From a checkpoint of a small contrastive image-text model.
Model: encoder arch vit, encoder norm layernorm, encoder num experts 4, encoder layers 8, encoder width 160, text encoder layers 6, text encoder norm rmsnorm, text encoder activation swiglu.
Rows from block 5 of the image encoder of a small contrastive image-text model, named by matrix and row number. Rows with one number within an expert belong to one neuron, the router's apart. Each number is 200 + 30 x the weight over its row's rms, rounded and kept within 0 to 999. All counts start at 0. After the name is the row's rms in percent of the matrix's.
Before each expert's rows are labels from the 100 images, of 14848, where the router gives the expert most weight on average: "responds to" is what is common among them. Only what is clearly more common there than usual is listed. The data: procedural textures in two colours, tilted and lit.
# router: slot weights (encoder.blocks.5.mlp.router.weight, 4x160), inputs 0-159
# up: expert up (encoder.blocks.5.mlp.up, 4x160x160), inputs 0-159
# down: expert down (encoder.blocks.5.mlp.down, 4x160x160, transposed), outputs 0-159

# expert 3
responds to: coarse scale; mosaic; orange
router.3,099,186,229,208,172,223,182,237,204,180,195,185,197,238,206,199,150,220,165,171,213,153,262,168,203,212,209,250,219,194,163,212,170,177,140,180,228,186,136,197,230,195,151,139,213,218,203,149,210,262,237,161,231,245,208,173,182,194,207,220,160,158,175,248,189,174,189,184,202,243,159,207,249,238,238,177,196,166,160,199,233,232,210,210,205,167,224,247,176,207,228,232,244,198,167,201,203,223,262,171,170,239,198,226,183,167,155,221,154,169,225,242,249,178,154,218,262,246,231,231,142,214,200,177,160,200,215,249,195,177,204,144,206,199,202,225,219,210,181,182,179,225,253,246,236,217,165,196,205,190,209,226,205,208,181,223,244,201,212,212,194
up.0,097,162,188,143,179,233,208,183,230,179,188,269,164,226,169,176,215,182,192,150,201,246,222,188,171,211,184,264,185,210,173,221,159,189,226,196,196,211,237,148,164,197,218,147,228,227,182,188,205,162,192,206,161,228,229,251,190,218,214,192,201,145,228,227,216,231,281,176,151,175,220,185,155,203,216,185,215,222,248,197,188,137,203,203,245,208,230,238,198,228,148,235,172,239,203,171,144,194,216,184,217,204,219,207,177,237,199,202,197,219,267,172,218,179,181,151,162,156,178,231,206,193,261,219,193,187,208,193,229,220,218,239,169,195,216,178,189,226,201,142,163,239,190,191,235,148,215,233,166,189,138,242,161,152,175,166,194,207,208,215,213
down.0,106,223,231,230,173,173,235,200,160,219,192,178,186,196,194,222,231,177,151,218,269,198,207,154,215,182,248,164,147,217,254,237,169,153,203,227,134,187,207,219,209,204,185,149,176,218,229,120,198,217,205,222,150,209,278,223,270,211,202,217,187,223,163,179,207,193,167,159,187,203,183,192,127,181,178,226,195,198,232,180,186,259,210,227,195,185,176,218,191,169,166,232,206,229,262,236,171,178,194,199,179,240,167,180,152,199,253,170,175,152,174,129,233,229,231,179,165,233,208,203,230,200,148,186,199,250,182,212,205,207,172,194,180,184,207,209,219,216,211,192,192,176,234,212,243,198,173,188,185,214,274,162,203,206,202,206,236,221,209,192,192
up.1,094,205,176,240,189,184,161,197,156,216,238,225,230,160,198,218,191,188,160,267,203,222,200,209,187,180,149,196,131,231,157,238,192,171,212,168,204,219,211,217,184,200,244,215,185,210,202,230,161,226,187,209,232,168,163,169,186,171,218,169,204,199,253,186,218,154,235,249,283,232,172,207,206,240,265,222,213,208,212,155,214,193,154,215,193,207,160,195,205,196,202,164,206,211,224,241,184,163,212,215,215,205,232,172,195,212,216,246,231,253,171,213,146,212,161,188,152,180,129,157,208,192,183,205,195,200,231,198,157,170,149,198,145,213,246,253,194,217,225,188,190,160,234,220,150,218,180,143,227,197,229,170,234,203,240,195,213,181,134,212,248
down.1,090,242,252,162,242,173,166,248,175,258,153,220,167,194,199,223,216,138,203,180,202,203,192,208,197,190,251,238,184,214,171,211,272,225,241,223,194,191,202,232,161,180,189,148,195,258,179,206,201,142,206,209,243,185,155,211,226,246,185,218,176,200,251,199,222,198,222,192,194,201,200,230,130,217,159,254,167,192,150,174,176,189,221,210,156,175,235,203,176,212,202,140,218,173,211,197,159,205,209,199,217,228,172,167,192,217,194,232,139,243,189,223,169,184,259,215,202,249,168,202,153,211,214,169,201,175,175,190,132,167,201,263,153,168,199,186,209,171,218,192,206,158,240,207,189,209,167,208,255,235,211,216,172,223,244,192,198,214,196,153,217

# expert 1
responds to: red; striped; pattern colour: red
router.1,093,196,244,178,168,185,249,191,216,178,228,173,142,170,235,204,199,212,251,234,257,183,186,229,229,199,268,155,232,198,214,183,218,167,166,216,226,148,191,226,152,223,201,212,154,217,215,152,240,160,197,201,159,160,191,194,261,247,188,174,156,185,171,215,196,159,218,133,193,204,172,151,139,162,221,226,177,188,168,183,242,231,204,213,171,209,245,166,180,155,193,221,196,231,221,180,203,184,171,202,240,190,217,226,211,181,235,148,183,167,179,225,225,158,244,183,199,190,228,236,194,190,228,231,195,248,179,188,189,180,243,248,229,174,193,197,162,170,214,207,158,154,178,244,158,219,179,169,213,231,241,233,195,232,210,173,158,244,186,191,233
up.0,104,145,207,210,227,154,211,252,187,229,215,183,190,171,142,150,206,211,218,207,215,167,159,219,215,224,212,181,174,206,207,214,202,188,167,179,183,191,144,209,237,171,158,224,180,213,232,161,222,204,256,152,175,224,193,186,171,197,179,199,201,162,196,218,192,231,214,224,186,179,163,216,245,223,218,159,246,247,185,194,184,205,202,241,136,204,182,202,215,192,200,199,241,151,191,191,246,226,202,173,180,190,219,102,221,212,175,212,177,205,195,233,167,247,246,165,188,239,192,187,163,162,197,196,260,159,255,222,110,213,199,165,178,224,210,218,183,203,139,219,180,235,201,216,238,198,266,176,240,159,160,218,162,252,192,187,185,165,217,230,183
down.0,100,235,212,231,241,233,141,246,135,171,247,165,231,182,245,209,198,207,225,201,198,155,200,221,240,167,225,235,226,214,248,174,250,247,232,192,215,186,231,221,236,197,213,205,229,171,188,156,218,183,201,202,191,184,182,238,177,221,230,140,244,159,177,207,214,196,180,219,192,204,237,186,216,219,219,187,204,170,173,169,175,216,165,164,122,218,199,177,204,151,187,201,215,195,240,219,193,168,160,196,151,225,277,210,248,176,166,184,166,203,202,228,188,149,205,195,208,180,113,193,213,184,134,223,168,248,236,247,193,189,231,202,199,181,210,185,237,184,199,196,231,168,250,169,169,183,161,188,247,200,218,192,255,204,218,193,200,165,242,230,177
up.1,097,227,179,173,208,154,221,177,186,177,162,204,213,162,224,228,112,201,147,179,186,166,170,185,248,210,217,179,228,203,189,184,230,213,212,169,145,184,223,204,236,195,204,229,204,172,218,186,189,182,219,171,206,196,166,197,174,207,273,222,216,218,223,137,220,215,177,207,183,174,211,240,198,202,160,248,256,182,187,204,222,196,208,218,136,157,222,176,229,207,202,208,182,167,189,201,253,245,216,188,206,187,163,227,154,159,242,221,153,177,233,174,178,244,225,282,199,216,206,178,213,134,235,128,207,187,202,166,189,208,161,178,188,243,207,237,261,218,256,237,211,239,188,231,252,200,233,205,191,213,214,214,202,207,219,170,188,165,232,136,195
down.1,089,186,203,199,199,226,177,213,219,253,188,236,239,248,174,235,242,181,250,254,207,158,180,198,190,215,171,197,209,226,295,193,207,223,178,201,205,223,162,215,179,152,190,198,156,122,148,230,172,217,163,195,205,179,199,199,185,209,198,186,196,249,176,261,175,186,200,199,205,221,195,241,211,170,216,215,201,169,220,166,193,115,193,173,217,144,181,224,155,200,166,211,168,232,223,235,163,177,159,214,216,243,183,216,221,180,219,241,106,190,218,205,202,181,172,185,200,142,188,198,240,207,235,213,153,147,183,174,258,162,164,205,230,188,198,219,210,168,151,215,194,196,211,216,211,162,166,222,223,202,229,202,175,138,194,190,166,204,220,219,157

# expert 2
responds to: wavy; striped
router.2,087,175,226,169,248,194,227,238,180,254,193,216,189,194,217,292,178,161,193,215,220,156,235,197,186,185,151,257,173,217,199,189,148,162,186,137,205,189,165,189,198,220,207,233,197,203,230,155,248,183,202,209,228,189,182,155,186,235,189,227,199,211,190,217,208,174,196,244,230,186,220,214,210,193,227,193,187,176,162,152,225,241,158,170,181,153,162,253,191,219,190,247,235,184,170,208,191,184,243,154,168,242,207,172,190,159,230,161,169,212,251,272,215,223,197,189,267,234,193,177,218,217,216,175,187,216,197,180,189,195,179,222,156,204,153,198,222,140,252,176,223,210,229,240,204,214,176,157,181,141,228,194,222,148,209,208,221,193,225,133,214
up.0,105,265,200,193,196,205,223,215,209,142,164,221,207,181,239,248,197,213,191,192,204,149,187,228,241,204,177,164,215,155,245,179,215,195,221,197,170,180,190,161,214,218,179,217,238,218,192,215,219,147,175,221,191,135,190,175,230,222,220,195,185,167,185,206,171,179,134,209,190,207,190,242,160,126,145,210,233,178,209,255,229,212,172,183,145,158,260,198,256,178,144,187,201,196,177,198,175,204,217,222,205,223,167,180,160,213,197,173,215,210,267,206,193,220,242,213,167,200,228,215,181,205,202,249,161,208,159,213,189,215,181,184,246,206,151,195,208,180,165,198,119,202,216,201,252,176,165,243,150,194,217,212,191,119,203,214,191,213,212,197,270
down.0,112,250,234,209,190,208,241,223,209,175,217,245,223,229,175,202,147,204,178,214,189,210,210,160,220,192,161,192,223,194,217,213,210,187,222,213,206,178,193,179,131,214,166,182,167,319,169,193,201,221,142,195,172,190,214,207,183,164,148,181,192,163,190,231,211,209,133,210,257,225,206,217,218,172,182,190,188,273,171,206,205,177,216,164,186,223,197,224,202,172,159,206,181,205,194,147,177,160,185,264,218,210,214,218,143,194,210,208,186,167,211,192,150,218,283,238,169,240,193,184,247,228,162,213,217,172,178,233,222,220,214,136,199,220,217,202,212,163,200,210,247,218,161,227,218,196,173,208,169,211,249,205,160,194,199,147,157,214,214,156,250
up.1,103,182,173,230,182,222,198,216,168,130,243,203,165,241,187,185,162,201,203,171,234,219,219,269,186,248,203,164,185,167,185,200,200,190,249,179,243,181,213,193,193,203,134,187,182,212,247,212,199,163,212,191,167,235,219,207,250,260,196,208,215,194,218,207,253,171,203,163,224,202,169,125,185,165,157,184,165,230,193,222,207,236,201,214,157,186,164,256,192,171,209,211,186,189,163,167,210,169,195,197,176,221,233,201,171,190,212,238,182,201,173,188,196,199,250,161,251,165,181,194,209,276,174,185,258,138,184,162,246,187,157,207,155,151,183,213,188,240,160,180,155,172,192,206,257,215,245,205,233,210,167,206,216,232,187,246,193,202,240,205,156
down.1,102,203,213,213,165,190,231,218,243,194,201,165,180,263,172,201,177,157,231,219,182,197,199,239,256,220,202,153,221,250,185,194,187,165,257,220,220,199,207,195,212,138,189,169,175,230,201,248,153,156,220,197,190,237,222,186,174,194,207,216,222,211,251,166,209,184,215,231,180,218,193,182,159,165,178,205,209,197,222,156,252,213,205,211,238,210,239,149,116,143,255,228,181,220,184,210,202,161,174,229,214,237,253,186,169,190,196,168,158,193,178,237,202,198,223,237,239,163,159,225,217,235,215,219,198,153,200,214,210,155,155,181,176,243,243,156,147,181,229,129,195,206,219,175,176,241,150,161,176,204,185,195,254,196,163,193,185,180,187,171,182

# expert 0
responds to: speckled; veined
router.0,118,158,203,212,146,211,191,256,164,204,238,185,154,223,181,222,229,251,232,212,231,180,208,241,182,250,231,193,176,188,157,228,204,177,208,174,239,165,174,217,184,287,199,194,125,218,219,174,186,233,210,183,212,210,214,231,245,217,147,156,163,173,244,241,191,157,206,192,222,213,187,158,224,186,218,155,201,176,227,133,185,176,219,139,216,212,204,255,233,223,198,180,190,185,176,163,244,138,197,181,210,238,196,189,237,211,220,188,152,207,156,239,211,202,244,141,189,152,244,206,243,186,222,244,163,176,181,224,211,146,212,227,162,213,203,165,192,167,217,220,187,215,167,211,190,215,194,184,253,226,172,237,182,195,206,196,185,179,165,229,195
up.0,090,175,245,183,183,232,201,189,195,224,178,199,164,210,222,221,157,210,161,151,205,241,226,189,182,201,156,210,199,257,194,212,155,181,195,189,250,184,158,186,197,208,209,188,268,174,159,219,167,207,173,193,192,237,140,182,132,193,217,181,175,201,178,206,273,199,207,216,204,255,202,248,204,262,207,238,229,175,179,179,231,154,217,189,199,182,216,191,250,188,205,272,237,213,196,220,199,216,201,261,203,179,200,147,173,187,209,212,212,210,169,210,282,215,200,222,199,158,185,193,217,230,237,221,226,180,197,152,186,222,155,197,126,208,212,154,215,232,241,223,147,166,219,142,165,189,198,210,180,215,186,167,180,182,253,183,225,244,161,160,225
down.0,094,192,198,163,264,187,231,190,217,199,173,215,172,188,170,201,193,168,187,157,286,192,188,230,184,211,206,217,139,214,202,161,186,155,162,238,148,256,197,210,212,195,183,200,160,169,220,184,158,209,198,206,263,102,210,222,198,241,178,191,205,231,223,167,169,215,228,185,178,187,249,202,230,239,202,275,217,241,197,204,196,233,247,210,207,184,187,221,194,148,205,238,185,219,180,239,218,215,179,199,241,175,206,210,189,230,193,190,221,213,250,201,245,186,202,186,210,232,256,223,181,199,222,198,209,227,181,167,170,244,224,191,197,218,240,238,212,192,191,281,199,207,218,155,183,159,203,208,200,189,238,266,168,234,217,265,215,209,243,166,153
up.1,112,192,215,208,194,209,204,236,176,193,160,191,201,226,198,252,194,207,160,189,208,176,237,208,227,214,183,196,215,209,196,214,138,165,178,190,193,214,214,236,181,189,247,230,246,202,263,196,230,207,235,204,207,191,191,169,200,166,200,189,199,209,193,192,187,174,197,205,195,148,192,201,199,197,194,216,199,203,144,197,232,211,183,204,169,184,176,171,79,205,236,244,221,212,170,245,96,236,237,222,175,212,224,169,238,220,217,234,240,205,219,213,264,207,180,226,227,205,219,238,144,186,228,193,147,206,171,181,173,206,150,220,186,198,214,180,174,224,210,144,180,179,228,178,139,199,190,172,168,200,223,161,251,160,234,228,177,171,123,127,235
down.1,114,166,180,199,243,194,209,153,218,208,211,204,177,230,161,218,197,159,153,138,160,171,193,231,200,167,178,242,164,239,207,228,200,212,160,238,187,216,129,192,218,94,209,218,204,229,211,250,220,202,182,220,217,177,257,196,149,221,129,236,186,199,190,205,205,183,237,161,237,214,205,207,219,257,214,248,178,191,158,207,209,228,208,186,242,197,217,198,170,181,195,157,203,179,194,194,143,253,219,217,156,203,183,200,231,217,183,237,173,177,220,229,220,183,194,267,237,225,159,164,146,189,209,157,247,197,179,193,166,169,195,185,171,204,208,236,179,200,152,221,144,155,240,206,199,201,184,189,210,186,223,223,145,136,200,180,218,199,218,198,175